From a checkpoint of a small spectrogram enhancement model.
Model: 7.82M parameters, activation gelu.
Rows from block 9 of a small spectrogram enhancement model, named by matrix and row number. Rows with one number belong to one channel. Each number is 128 + 32 x the weight over its row's rms, rounded and kept within 0 to 255. All counts start at 0. Numbers have three digits each.
Before each channel's rows are labels from the 100 clips, of 14976, where the channel reaches its highest value: "peak on" is the class under the peak. Only what is clearly more common there than usual is listed. The data: tunes sung on syllables by a formant synthesiser.
# convs0: first 3x3 conv (model.decb.0.1.convs.0.weight, 192x192x3x3, each kernel summed), inputs 0-95
# convs1: second 3x3 conv (model.decb.0.1.convs.1.weight, 192x192x3x3, transposed, each kernel summed), outputs 0-95

peak on: /b/
convs0.4:108133108046134146133125148128136170131122128155078109122140100107147145115194138131116150089106140122022103105107084129116104115157095122162101116152135099143093127101135077162096101078113120088166161121102090091130145088088086120145127140096113129159098138074192106101111123075111102110
convs1.4:134134164122117104121160095147125119131106139115110209158150195153143085127074141126127110106114099127162093053105164148140179086140132149152143142138079085135082125119138103091133096151192094136124126170141109130146150159186153089156156136152088107068122071114124150158067092142145083115

peak on: /t/; /d/
convs0.64:109150195153121132111114136136153132079134112110127133148016159130153103100174137117162168137142096112229147149171143112135129128065151113124137101069070132143139134113142127155118151130126151117144116162144128107143110116047144136122159133160149123090121220130181153058161164112100125126
convs1.64:126129116113109117134185103135075152117114173059145130138110134157110076074077154112150160082127105144121127074142178129112151193096127090108114110144147158129130102144107176182181123114072076130096196111121133180086112138126135118160167128126115079147089088163158110099098170133123171075

peak on: /ɑ/
convs0.100:152121115148115103118118116136141160133118128139142146119176142066123094116127097118117140127129139099105113151135121137123113121132070134117095117123101083127088030097090081094125115116035128072085070065109146116105134110128143140111117128149122154130129113030096125147115147154148156119
convs1.100:085130142120093149140108108114121097098145147134079149133134092163173130159145140166112127174179153176122093139158165155176159120129148165145073157167168176130180221165085149181178128137148111107102116154161000083110141125100111100128139138137100136116135174089185137158141103121141106100

peak on: /o/
convs0.152:160129134140150116136127107135163134138087150155156125124135093114085086126114118119129135134122156156132102129134112085102106101083052105109112116128113120137086111143114118131139095118021082110106138095091146139102137117088076121109111134107098121110147131124021158124103130142133161110
convs1.152:141170138115109138119075143124100099102147124134117123113082151146170151140154163110065103146159152127127035119128142114171167065122143137125108127094163166151183194140128085174165121154138105127118136174100090041137125121110156123149152104134100130094121137109156123148147144102088106158

peak on: /æ/
convs0.148:106128158129093138135119129107106110109070095148086096126065124128125151146045126136138142146145119106120181120123110139142200114135118152089150132123144130086138138094109123123132146152060163155151106121195103249118168149111069137147126043150098080145136138136148136118160091144132082130
convs1.148:110146137118149141084124154086114129081130162113142090175167137149105134103130136081171121137135167092081118132104103119113086079142066117123118110092131137099086150139084115100121133127175150132138044104046110094087124048114116154086118131161150108161133077128110088118166094102121096158

peak on: /t/; /ʃ/
convs0.32:156093120101119123100152101066144128113140119139162139114141143068122084166131080127122087123112143092077115163135097158142085117153160147032112115138155134115139125154164175136155133085139136123127149110097160086112158129150193136116153160173141132138130107122123109162122175168149074136
convs1.32:143155130118145094128121109130140121128110119132138148132124126151135131124139117101140129142110100137127107136130116112128138119101126095134115128143134163165181147132160143168152129151143114158144154152140071129126156153210061192200112179128255255148132130121123134094119057103085103134

peak on: /u/
convs0.86:170142111134116169135119130144142084071094097149197048110146103144090141108127130103132130120154147115100088123118141159106114136125151110151164148103127121117104162089102099095093121119133105098122105185120094179090019164093110099157160154139155156082137060122119168105144095137139191151
convs1.86:115148114165113132050066143168197121156051130169106147148194090152106105170135154132112083177135117100106163161139078119087094156151141155115147102116154155085114123122103140146137163149149149149186128113149136058132023060109161133091104125099135076167180136145112140106134157108112151063

peak on: /ɑ/
convs0.105:114097071069108098114112076128144140113094096114109081100140131117131063128154137146119112130155128105081123101110108143120064087114136124123080113127063102137093058116120068089116145153042101116115144094140119083144130055119170161131055136096156148095151121098129144166097174145132172125
convs1.105:136119137141103138132152160167162152117087146092146189133151140158118092107091117104227105111117114092151145173144130152124071089154143161120077120080125182152151149148170139157078115131169121133201128142112078015129098123130148121111157117102125136113097063097132142104104174135139118178

peak on: /u/
convs0.80:147128134107122136087103129141080168163178085172165168151072074085097140171142165138107141150101168127133153165117140107144136143109099133071083106108180118045108099111089113094114134150142161090145128154204080100138100138026126135081140149136133085152122111126090116153107049135133177046
convs1.80:071104070136114160156112102077026081134179146119090146122206147122118103108152085115164098144144155067102160110131133111119053158117162125089160120145094147076164118161141129178144110070074074108117127077110131107118107136161130114102104102138120067080104120153103171165102174099172173131

peak on: /u/
convs0.139:083058135133137111113113144112105059100108099126135206131151080082123140109122106119128095104103166108124057126134113128097092127139181125132141160131154132128119128081111141133086150156230204191216107123113139079161196099161112123106133134052113111118135144104129090133109114139137137137
convs1.139:169190154104165118124130139109149134115148149179143121123081161158116169098126125083098120062109148137144133123150111172168180136136138101155128022121166056137159133130102167068108159114172160125177081172144127127074123186093134109136147156176199129166131102129184122112116129113163150146

peak on: /ʃ/
convs0.127:128134155161148110142108164134137145158122067122071131125137135122165148088151117061162169111116125138158133129120138152109144226099180162154123148100086131132169127176213165110129094077163176160158170145146119134075124127131132102065133115138124097160108233117161168039125120092122131147
convs1.127:138117163158175104113194141125180113147117099150115134140156149115139133145198098085094073186113198117100143139104099147136080115211123200137153180127107092130166112110132068109080153162123143139074126139166127045131153109098134119112106140136130156145135113132111133117150079124121112132

peak on: /ʃ/
convs0.142:135151121124199142102153120135170092148081142170152169125098125116136138070180150140118099127150105110110145105108129107133138097087165127116122143103119119122120123135120201127126090107193211119188089117079127058143229113169123133117131098106155152107114132093114108128112116123130189150
convs1.142:111133098104109150191170195195122131146134122128144145169132127119144130154115152151092233137132103212179178159135117124079167163124101135148079117124111137152165124130109149182136136112080118159116153107190144184127123124148137161141116145120147141151093136185117104113120120135164145113

peak on: /ɑ/
convs0.113:109245119120133121133110110122134109160093130142218101120093183127136120141146152150077136130107090115142167088126122088125136109082128092132150100142108107112157129152134238127126158125018117122125179154148193114111101115130147111134124136176140103083112144129114085132134137128130125146
convs1.113:092162179137127153133126126225127131149106154121114118126089147098120084135087081124137161134132124106187137112123160122125127109082152128117117072129130166125118112142073171182146069135149161084128097153111135189117115142078123179124111171176122150147142068112156137144146086161106064099

peak on: /i/
convs0.151:071134152135103147139156124104084110128109130151102098125094134140126144146068123142139143149140105114111141096125119138135207119134128155107138118113135125092119138112093106100142153159028138156148095122186111229127134148109071144156131074153103085138146138123141131132154117147153098126
convs1.151:133149162152131130132137148142109123078124113121140115141163140158132147140092132107172096167159150131106138147116114107091083084134086109090105134093135106066105168126120117091125127143199176151172077109067112109104148036114165129064076105153136085133135121119121120110138114082086080142

peak on: /ʃ/
convs0.138:152156122122192136106155123137170094153098153174158166131092134124143141064181151152108100124154100114112138121107127099137149113088167122116128141103116121118112128158126187122137071086188217118202091111085132047127230116174123127127138106110158140109105136073116118124119112116122177153
convs1.138:112140089098095157202166183194117133141129118123141143156140119115146122152120154154090226132124108207160179153131114117072156164113100139143078116123118144143157120133109142183136133113085116166099140106187139192133122126145145160130108150113155145149093124191107107104116108124152137109

peak on: /o/
convs0.17:109129143163145077135086133162165117081149106187084109118087119147153131090154116095140198101100059137191159130143176170130119228118137168166115161130090164134109129191141119118180141086182140145100119139130118142122109091156044076093136030131123128123097193106141158081133117100116102166
convs1.17:124108166104160166033146127044124108140099141129166125133100091144191160153140130069071121135123126148143133067101142091165107109119153125135151167118076120134136108121123084126171143165075133110134118136130135106191136191075115107125123100117129149118153142112125096181146076148181175157

peak on: /u/
convs0.88:084129104114121063141109167074150118068090090089099101140105077079094116168094130136096113156149118163111162119119099128094098143108128116051082097084082118102113107121052141097124138136110156111128115144095039155111036049061057064081069038098080102123122105104096101131110109102125138081
convs1.88:134134180148143161051118138127120174120046110131106122157140132085081140129145139096142123121148169140148098120188104142103095077183154124097096138158120140146168188095114098093154139143113102126139146157135083120115091115092134155086094125065118114131121095111149115125160151109177166126

peak on: /t/
convs0.170:115106078072097153102150119097127151128155136110124080109142125110108067177128108121102108142132139167122034100064111130149070113139136135095118092095136100082147048109126138116059128130126117156102133116066115111140141164126141134134117143107138152111123100151075122126115138142161129084
convs1.170:095071124123117073108077110127095137098090097095108025116080115107124156158193103142175099145141163156115121133152117120117078135115119121090048068085116078111087131113109092099124093070083155082117138111084160094096136085135149152079161076135148148097120129111119151139137160115089127154

peak on: /ʃ/; /t/
convs0.63:141142074064188131136135110105144162147098137078127148158140103134129096157072143171160145146181180158037126128039030079149016071127117084152082062187129109151080149149093123144084114094054158109091127090111137129117111125146120132141128160137146152118121102140103118086095147102101116161
convs1.63:096014149083113146113088133114094137112153153077093158100079094069151121060116090069131147121133167144155199132094130121137124194110119109110117161099099123113180169102143142119145090135165093146095072155134098160106127124154110169171109155100209244105091135084141121062143113123111137114

peak on: /t/; /ʃ/
convs0.190:139101098126148137107150074063179139154131149143181150137147089151100082158118112133124116134113116154116095089143071080123080120107107085006081085083126095096109073102131139125110120103149131093102151124068113137132143135155139116142158151148117121123141131135108168113128132148142108144
convs1.190:148090169114115116118105088123139120102133140120119124121130149148112150152146126117128097138147136116141111149119139107147103134102130118088134107141091101127144153118119114097125107121103136141126112120117126106117103151232123222226129171157255255174131145107119112138140122116095114152

peak on: silence
convs0.107:129111136141188123116117100098129099138105123143072051146128114147122126122135113121163134144145132148162164089120167119144115128106113137134124129043125110120123112139124107116119152168213116163110122146088137115161030133131140133097152114138110111110150148135129136112124128135153163126
convs1.107:118135126161160145109160137128123099085193202103153131165150145133121078159148149084126129148157165104132119144161152112150084089135059098131169124099134099174113153130154162128137131127042126111096142161076129135112171126116099126122152090122068111122139102116125098140115136118140128095

peak on: /ʃ/
convs0.36:157141134117104152130183133114122153116139096105183077106131121141114123124175126153101147126121172175086121103143074114119149061148110117094078142148146097121151116127188159097146147142099105125025126118166177141167160105124109093047083149107067121132163119180137148131117058142146113116
convs1.36:163141135172137213098084134108106177118166156126098114134107181144110172152116140087181056083104113062145119143152097155119052146141104102124096095067099144144129105153083140124132130136127174157155148185098087133117160111175103101186163131120150172111098128079141167136128117151112145189

peak on: silence
convs0.48:142148174147156139146115120147196081106124183109137073159091178107131121143133163188058155141162148131158141090123130132139157133086143131144125129110107129104165129108152179119112181144124083083131211206127151147141065123121139128117128089126093106054104094146142113082131133148138109119
convs1.48:077090142159145090114102131157177109149167128160144120125147163135152136172181152140126089146181171107099153130131166083131087106184085098157145167118175080159131136116172119113101159151108139118118147147138122088156118091193120130088089129171136135114118155127142121130138055115092059171

peak on: /ɑ/
convs0.40:097115092116098142101135079149135187105137080126139140126113124128078083124079123145130126168134149108008136115120076132123059134145111119093115103113093091140111116149124109094130130114095159114119127107056120098115103054120129075123122154096117120109136112145130121153124138126152159108
convs1.40:129097163122153164119114120138136145149156132152100157112110191146143104159137131142168107146140163105131127111142146131104108190104119115131141188147239205197216163176108199255170103198144108120129149208133066070164121145141121139151141203126114091114137149097149119147084070133118202110

peak on: /b/
convs0.69:099136185132117134127128127133149139079127110096116147130029153128119126093163135099157173138134082117234138133164142114122126124087139112123139099062051126145139135114145110150123160131132146105145119162141118106141122115089129136121139139158151124100115219137183164029147169109103103126
convs1.69:111097151102138139135164085122101143121131138075130127126095110140171112091107129095157154102155125143098128074130186104119122160099115075119136109123128154133134121134098152139167118139059068125144181128129134193069116102123152126162127172119126080142093120138170089112103145110124164107

peak on: /ʃ/
convs0.52:074118087104092147142138106110114129146120080065082151125091045132117148136109140169042134151131152181123068104125065131119114094105132119127110100108121101097113114112067118115126108072097115080083114065117082092052141113087121123113136124110127136098119085097089156133114158115104085075
convs1.52:132136155167158144121112147138130069171126152196132126151107118114150127066123148132125099121159116059099149160165161124092137141091039113125110104071106139120118124093078125094159061110152178143154151189134117104171181149150125088125104144121116144132118122153133071136111145155115134154

peak on: /e/
convs0.10:107106111151146148106107143120141150088101133092139117110127122124088149125125082086125074108086127075098107123111105121148127119125138118127112136130151150124138127142100148148148125122143152143137166108079114063117132102144128105094122133107147145131124046133109105143109083146112133104
convs1.10:155156142117116121154181104145124140203115114159150179163118159146122071113144172143132149102133067126121101139149136121104131100095100129125141132154249168173119177162169156186158067132124089104132153193183195140096091104149116098085062139080120094114134084131091138103116094110114108115

peak on: /t/
convs0.92:131100049084076147129109126133092135132153160146170122147207101101135128118115107129122125116141186071072128123142127119117088130143072141121087106122143093109136099115180127115138100115121160153099131101149101089144158122059078114097087094122099085126133093171071103136035141132149148021
convs1.92:099103125156115121116109136119144111134123130127113116105110115138097150144135145146114116169131137122133102099118087133134125114140113141119170136120126141084121099106121124105076160152151129099143123154097157102138255144134106194227117167112255255154125117155099118140126120124126094143

peak on: /ɑ/
convs0.104:119120094082121097145100093127141136116143137115124089155147091124118160135120101101173130144133125105138125121112124105056081108089035105139118085069055102109059099089092022101122134108061114122096133101126065080119069066091122136130140127095135102123155144087137113122153140131141144068
convs1.104:141179150061103126160164171117163174122031141101139161138131132145164150196154136244156155173145140190117114094119150142109104067112147148135157103171131169126131128211111084130140225170159141124121119131134064121083112149094127094109078119096099073148143082129124118158124126129161110102

peak on: /b/
convs0.72:088116126069159090114082109063020124134026095187132164147124094102158145140154151147111138119100200160125134107134099099122128045095098097125112122147197146144138158111160080119121154121107141060078141105125160146126148126156098123092044132093110111125112131144108063072085074087077119135
convs1.72:084191133213115130137059112099093116118122136134085149126119182070155066163125186156115111200160153095147125098145114102105104166101107101096120094074127041144092102099119106100109246106136087149115130149103151122179158124146090106133089058092141142123118142125148153147073133123143128160

peak on: /ʃ/
convs0.93:146100126142111160125119098099117140050130058126128096124199094119109147139128110126115092136132189125095102149127126162133118115175124166160143162145125082121140124141157128118155111139114099104122119145135141174114000114177143120063126164131120130164129128109109099171118081156132255144
convs1.93:042135144109185192158053098102059098115130136136115124147132101126116133174113121139099093152129139139170132088090153112124110170091112085100158166137078157124166116112129132155081152104126092104129064163109120157167105147107120170186116088144148159183111089137130128165125116179143138129

peak on: silence
convs0.54:141150172150164137143115120148198065104121182116131076170087180107129118139134157184059158134149148137158142088124130131143156131092146131143124130106114134110166127105159173118110181142122076083132200210123147136142094125131133127121125084123099113060101088150147108083129141147137123123
convs1.54:054098151183131117073090137153191087094152120147137128139188135129115137105164115120114120124118137120113140202086157106130171153112077143132144182131150111115142142126147136099088155141198119122123063149156117097162124136119110148063112145133139161112104150126123114132198042121106079140

peak on: /b/
convs0.128:103066115138119126074118131075110096083130096146125021133078117187114134086163086091156140117086118155139112100097099158171083093076111157085078139060156076091136137091131127070120084103143117123093095165111155099105164068145116123163125162140134152088101244102124148090157125154130136126
convs1.128:095131133131076129094152117150153109125163127145161117141163071104105113149127145177093125070165129133079142172123121117108154152183152096148178138100127121133118151126144119103141160202122138073159124064140121189106121124171098128106096105122155195138116132109153142130190076148131113109

peak on: silence
convs0.171:100123133123074160121168129135131215087122146104228142114152123148085155152096136124210134136111127129143104095141134136070132103121100112125151123163082123102161139121172107084100145148103126112112119136150136168121128201069126133147117176167122142169127127203154162151148150144139081126
convs1.171:152097125163112107144128126071130158140159113138115130148127133105202119086170149134097130113114073108131137098135179161107114180115085140152119160127091148131116147112064145114098103117156114140123086162117141161160096140090140151135131142092143123148087109104118138118166056138137179111

peak on: /o/
convs0.184:121132180170103118116180124099183124102068124135091100089066122179106175097107130118127120117115090163125132126174132178137202105148110183101175133167121158132141142172191132143121135115130192169161155101171126239109133075018030125133137097131123132088122091093148185115146048150133114115
convs1.184:134128134169109121089115094124108098107134127128124049124152117119123106122128135110098094097108118123104146151094094122143110106132097123137115160096170107120098153128100089136124106150184090099148083175120177096049107102197132109155103135171174184166140126129135050141121147145130133188

peak on: silence
convs0.175:100122134124072160124168132131131205084120145102216139114150123148082154163103134126208132139112129131145110098142137138071133101122109116124156119161081127103163141122172104092100144153114130114118116139153130170121121206065133136147120181168124143161127121204158164160147151151142087127
convs1.175:109136075081095097203130105079098145091141159140154158124130147118109104131113139100146150181148098109062111080163113199144132084147074173123104082150147139137145116148077147160126096105098066148127126146108142196107095055188147125181142162099089120130123127096134137112083085102146121132

peak on: /t/
convs0.89:112116129142130155149127147093108142112174090138123087130255097125106144120104148117137087113108227133098100116143141176148123114146129181188154153170128092129141132120188117113143127111118109116132143138140138155118000155218126121139129167168175166163115094118129129174126080145163187188
convs1.89:112105177065178141168097112116066150127139154155143104103142123125100137153119151057144123175115114106101114121156113187092085137123103125076106109126124127136144169141094083129154040103123115138194151135124132157042147161152129166157125151139139128057134188105120107138125124159170138146

peak on: /u/
convs0.162:152090107066178144139159132138169134157116091191127150084162095043139115112088093099093100126113128114143136131052123179040126145139160151137140178142102106097100181099190101107104095098115137109099118124120064131110154115043097096099112110098128141119126144096085114109125127125123133054
convs1.162:127111089099143100134076128141112117131122117106113136118078126069148166172138123140091104219203158121123042073105065104135110191098108112133105145095139079092133051084176097139086255148193156156178176140120066126149160102127135093156122108135111096127165148151124105128092164122144111127

peak on: /æ/
convs0.77:079143171131165130115125100093096082111105116134125065179072124182126155124131172152158123117126162109154141092151128108138150110138154132067180109120159135116170124169172133114153110111068136136184126115149131144092215124104141091085120088132102119035116092119134131106165054118113188140
convs1.77:111098101111122135182141145255149106113148189157121131172175113103083110121124093098152155119120145136137144233112145156092205116127135176123180131139134127109175143126088168117133132117236120136128112188113115116079129112138110144144144150115130122116139132130049145103150127108144120115

peak on: /æ/
convs0.3:150137128142150121105116090126017145157146095163164061087085123175128188115147134126106100125096112078128126130155134118138125122085073137135144153163150136163159139176150164119156163110122086120030084134120128053125156106018076143106090108107145091118124079104096119115125038123124076114
convs1.3:164100120137083161179170150117127153132114143135122209138148132113147091105105140069186101121149145061115146122114179114115122142116142114145142132087139146113119141137095134143149105157175063131151119126087169135070119137137137086095097122108075037124109133131121094115068122112087142125

peak on: /ɑ/
convs0.19:109103076052138078123117121100116125102110128157166091117129074130100128126115139111110098127106135124122136125101140118053123113106072124113123099111125120100093144099137130115105134126120121116107123043091125057107114064129162103105065151109119119112127143102098106113123144112126147131
convs1.19:120071120141070124160180138131145044076126144107115097135116096133137124127197120162091116182161105175137083140129131104093151177092110081137094109148099134085139105113088122113158142095134173146128194139179161172116113130128079077098114107081140142059140071104130149138162093127121106076

peak on: /ɑ/; /u/
convs0.155:069141123134116102125120117150152104109105164135098121119109167113132120147047128110086071143115112109099088125131093140115125118129121123122093080153098139126093118133086118117113145155000099115109128115131137161144152105144160163133154141113172145130144062112066139182144148152149150138
convs1.155:173117116134153155109060170113069042155182132171151095117096074117111119124146146089066089120119159134136128111128117137172143132135119136122125133131085183061120118139082111132130144114134154161134087095072151140145129147126100105107119130159109137099059086122149124109117159076095129104

peak on: /i/; silence
convs0.147:141150205169097137141165138131113106127099108126096115117080130145126147142106150148130170140152142134151178169140157153148214130149153165112161158149131154121150153131139137155141148146078159155150108130205136249134153126080064117120127044125111086131140130145148129130161073146125074131
convs1.147:105109101145142116121088124096098079105142152145112049134140131135101097116115147105119096134136134064107134096083097133087103096096086122124114120079164172100103158142101090125134129134169142117133069128000109065063116093126150142090116132161133094154115078101123070144127075117088078153

peak on: /t/
convs0.83:069063126108110140067155109044155146064091118131142058112120102130102114178116146154104116143136069160105136140117089142219157085090148183095138081115094122119112143078118108119109098158090025090112083131124129144127122131158096087167119144126124112054124153107109146116105126126134101134
convs1.83:143156139118160123158146153209138139183135117140099128189079120135120086144180092152130188118152136107104099106133130111090083185111077112140103110071163078136106137124119104086164197125117198162150137094158141162167132101135163157134099115091214225150114147120100157120182102129101141125

peak on: /e/
convs0.121:115098079083046060089056132156145184102145151118148142143103141170147115102133074118113076085104130111002116132094061140141005154135117107076000134138145106091111135117139107131111119091146165133106167090103151067132122054157130094133115146127151138127112132071089145108082100106096159109
convs1.121:131114177121086166142133083150127120121146125100099160111109093109106141123176129098175105114098128107122160136118153209129172182178251167124121126082128137071101066118124142120111117114160128178064132179132132158137129133126144162128101174104122087137120140135124146115095107114095125165

peak on: /o/
convs0.13:110128141162146081135088133160163117088149108187083111124094118149156133090153114091140197103103061134196160130142178166132122233116134169165116161131090163132117128193143121115175141086183148151103123138132117142123108095152033080087136031133123126126100192107141157077133119098119101165
convs1.13:118137123087120148114163103086153129157102165124140139152119125128109153117151065082085187118087118144166098098140099141141101128142096136130174113115115118136160097140087213150181136121103136133115159160100131112097101114060113137168168162123145147103150070128115105157092121162195153094

peak on: /ɑ/
convs0.98:150111101074072131135109105136154122070148111132141062117115124149137081106099122129089132127149078102142133176096136166143082178178081163126181089089112164097134128161176126167197132140185032125096165151090134073129135078187146118150091107138140151118125152131118078137128141140131159135
convs1.98:152096131138117096117171034121179117176056101136137141094124082124081113115130127160164094078087085133094141124140162098164148100100128108142177113120087070104095114112090134096103121133109094086109123124134190175135108156084109179107104168094150122150101113168136105090098104137088120084

peak on: /ɑ/
convs0.43:104049094104106136101156091107161094141082180140125092114125083102116077139140088144130101150118099144115106124116097098111107095071114111124065153146133154106115113105106141117120123115178139154112114115086215066124175057124125070136111052053096109129141139103136141119140133164158139108
convs1.43:178109084107135122102150150124116152130117154180143125201142117142099102147128130135147132141168104062159166177129123126106197156117131103099080078075154133171109125124070138090137097100098123146203108180074089143131169104144114087097166114099082095088153068141096083084061104116106067176

peak on: /t/; /ʃ/
convs0.21:148103063095115080108112123104166174114158137122177147110125118157094118122102116145140109134115156145147084148103136142092092149132130133107137087103129110100112103082132121108101123083111160121119184090116138110121153129112095102156115133126096127139146127148126169146141187149155105142
convs1.21:081124137131128121158133119135110122116168119142154136132185113122123096086126123154176127085066133113121163135117176114080131135109088109156116176145144128129158152165117101126118121132141107108114088108109109120131135140181104204159145164132255255150114125163096138062139123083097129112

peak on: /i/; /e/
convs0.137:116024049103133099131102113140152153126130140138090143109143129112136150120116082106152100133127128109111065110104135138041125099136024133158124076121088089109093107106070112096120100103123149150170149042122132127106061113209136123096088139094142140124133096084091143146123114128138143177
convs1.137:157171081134155158150195202133109152189123119115203197138119133114122129113118147093129135095116127133098132118096101116106104136101090108126104111079144107127141088093160117133047110133115129158135136113138093150152112179114121140113122153104118098147101129226121079106137129076076118152

peak on: /e/
convs0.143:117080087127123152129152100160158165079122104114119159120157138125111064161134109172145121198162197127084114128148120117148020134149098107119094111174118125154084127102074049107097167132168078141062127115118186067094160061195140106129159126153122147109124089110126114135140103142116132123
convs1.143:149117124168143119157107157100150152103119150134126148113128089134164126051115118022163062056050060094092174141152131114148099142138168120155106163129131164096152132158117186144104055115119090141132067162142075055080139150098144153159150141110123131099092134123146109072138113092070146101

peak on: silence
convs0.146:133145207171093137139163137126109108127104110133105118129074129161129146137101149149129175141153137126147158161140154150145212127144149161112147151154134149121141159131127125148144150142052165155153107129215128249126155121096075115125133046132106082146137131136154129133167073145129084133
convs1.146:095125115152139128125081135090088069103148152143121063140153137139115117113127155112132082136130137067110140099088099132081104082108093128123129133083161169092114147143100092123136124138195144117135070135000105055082126106127159154089114131161133103154120079088119081139126083115095084137

peak on: /ɑ/
convs0.96:075118043129066130113099135141116119102163110135111134140178145100144087065059145112160089117111096101000063138115085181169095181138118183107070103139124153129151141117139154152153127151082146111070143102129099099125133112186116150131148107120140158126149078113132085132087135138141132131
convs1.96:131125178098168105145129076133121126179087149136125142134126133128089167170133179123061145144152148168112139099135106050099117187098094066165147126105124082115124085145163122132124204137145153125069135134132084201139111122097110142131097091128098099153109102177159167136116178069093097140

peak on: /e/
convs0.173:119122121115123159154111146187152169126119108141162172087106142102090107140089109124150097149112133114116124100104116124089120137128095114117108115137127136111148125153145160146152111155054135119148129130131011120101110114082123139101118128078126144169120079079076064093082099107115153127
convs1.173:103069158125136126108113132132125095145116085146066146132079134091087145130173105113106155101109097147150086075139139110134158149145099115125126165162137149135118171121103100160148084150129064081082134186126137056137140105140134143170136169142106105156149136124137136161141161120124108116

peak on: /i/
convs0.84:163125095038133124120122135125130170133113110150141092121175083111055081156105127153115100151136172149140152139142062128132110052132067133117127017115150119117141129123138127104117078118122093131123118086053081110117109119059120144113117183132126142096120066145090106080096140116147157093
convs1.84:080078137187084119102105153150173037099172141127097108152183143129151159112119119101085069102135131126117137116155082160095060162156127156111123183105100094121089119102106107134140176162143172153124165155229137122126092091126151114120124156142085073118122118109134149163148178145142138102

peak on: /ʃ/
convs0.183:140145035037131124142098138145122122176148133134152077141128134168133107164150136139160139156105129109054125112000088149148144114150096147148141067142139160088157158157178148155136130116110135127091115128121145121134151106156126141090089172175128161139150129117055129122108105134121123125
convs1.183:126151029098080169101072136134093159063116143075100140138088088112131143117088126101097129131072064067127173121053140111086119159073135109118117093055066091078083069118083112095086114161129090124126104164105108087117155110150059139167159136079130144114131104112093122097139113130122126138

peak on: /ʃ/
convs0.156:112127130120078113068091075078131183053094099144128101114133128141134089117116139125110077111138086100111111118136087129101123043120132134094149087123138145125115086143086121143139085115045152060101056067116136133132121125101102179093085162085103169108173140095083158179081094154144149078
convs1.156:130113158176117223119137145156060135187146129167129139178122133115116180118140134157163167107154141115157055051147133108085099135095059084132083091119142104148137191109124183125087133140106161116145101087122156115133178135156105132172088110168144142126138128120162086149130101142112122167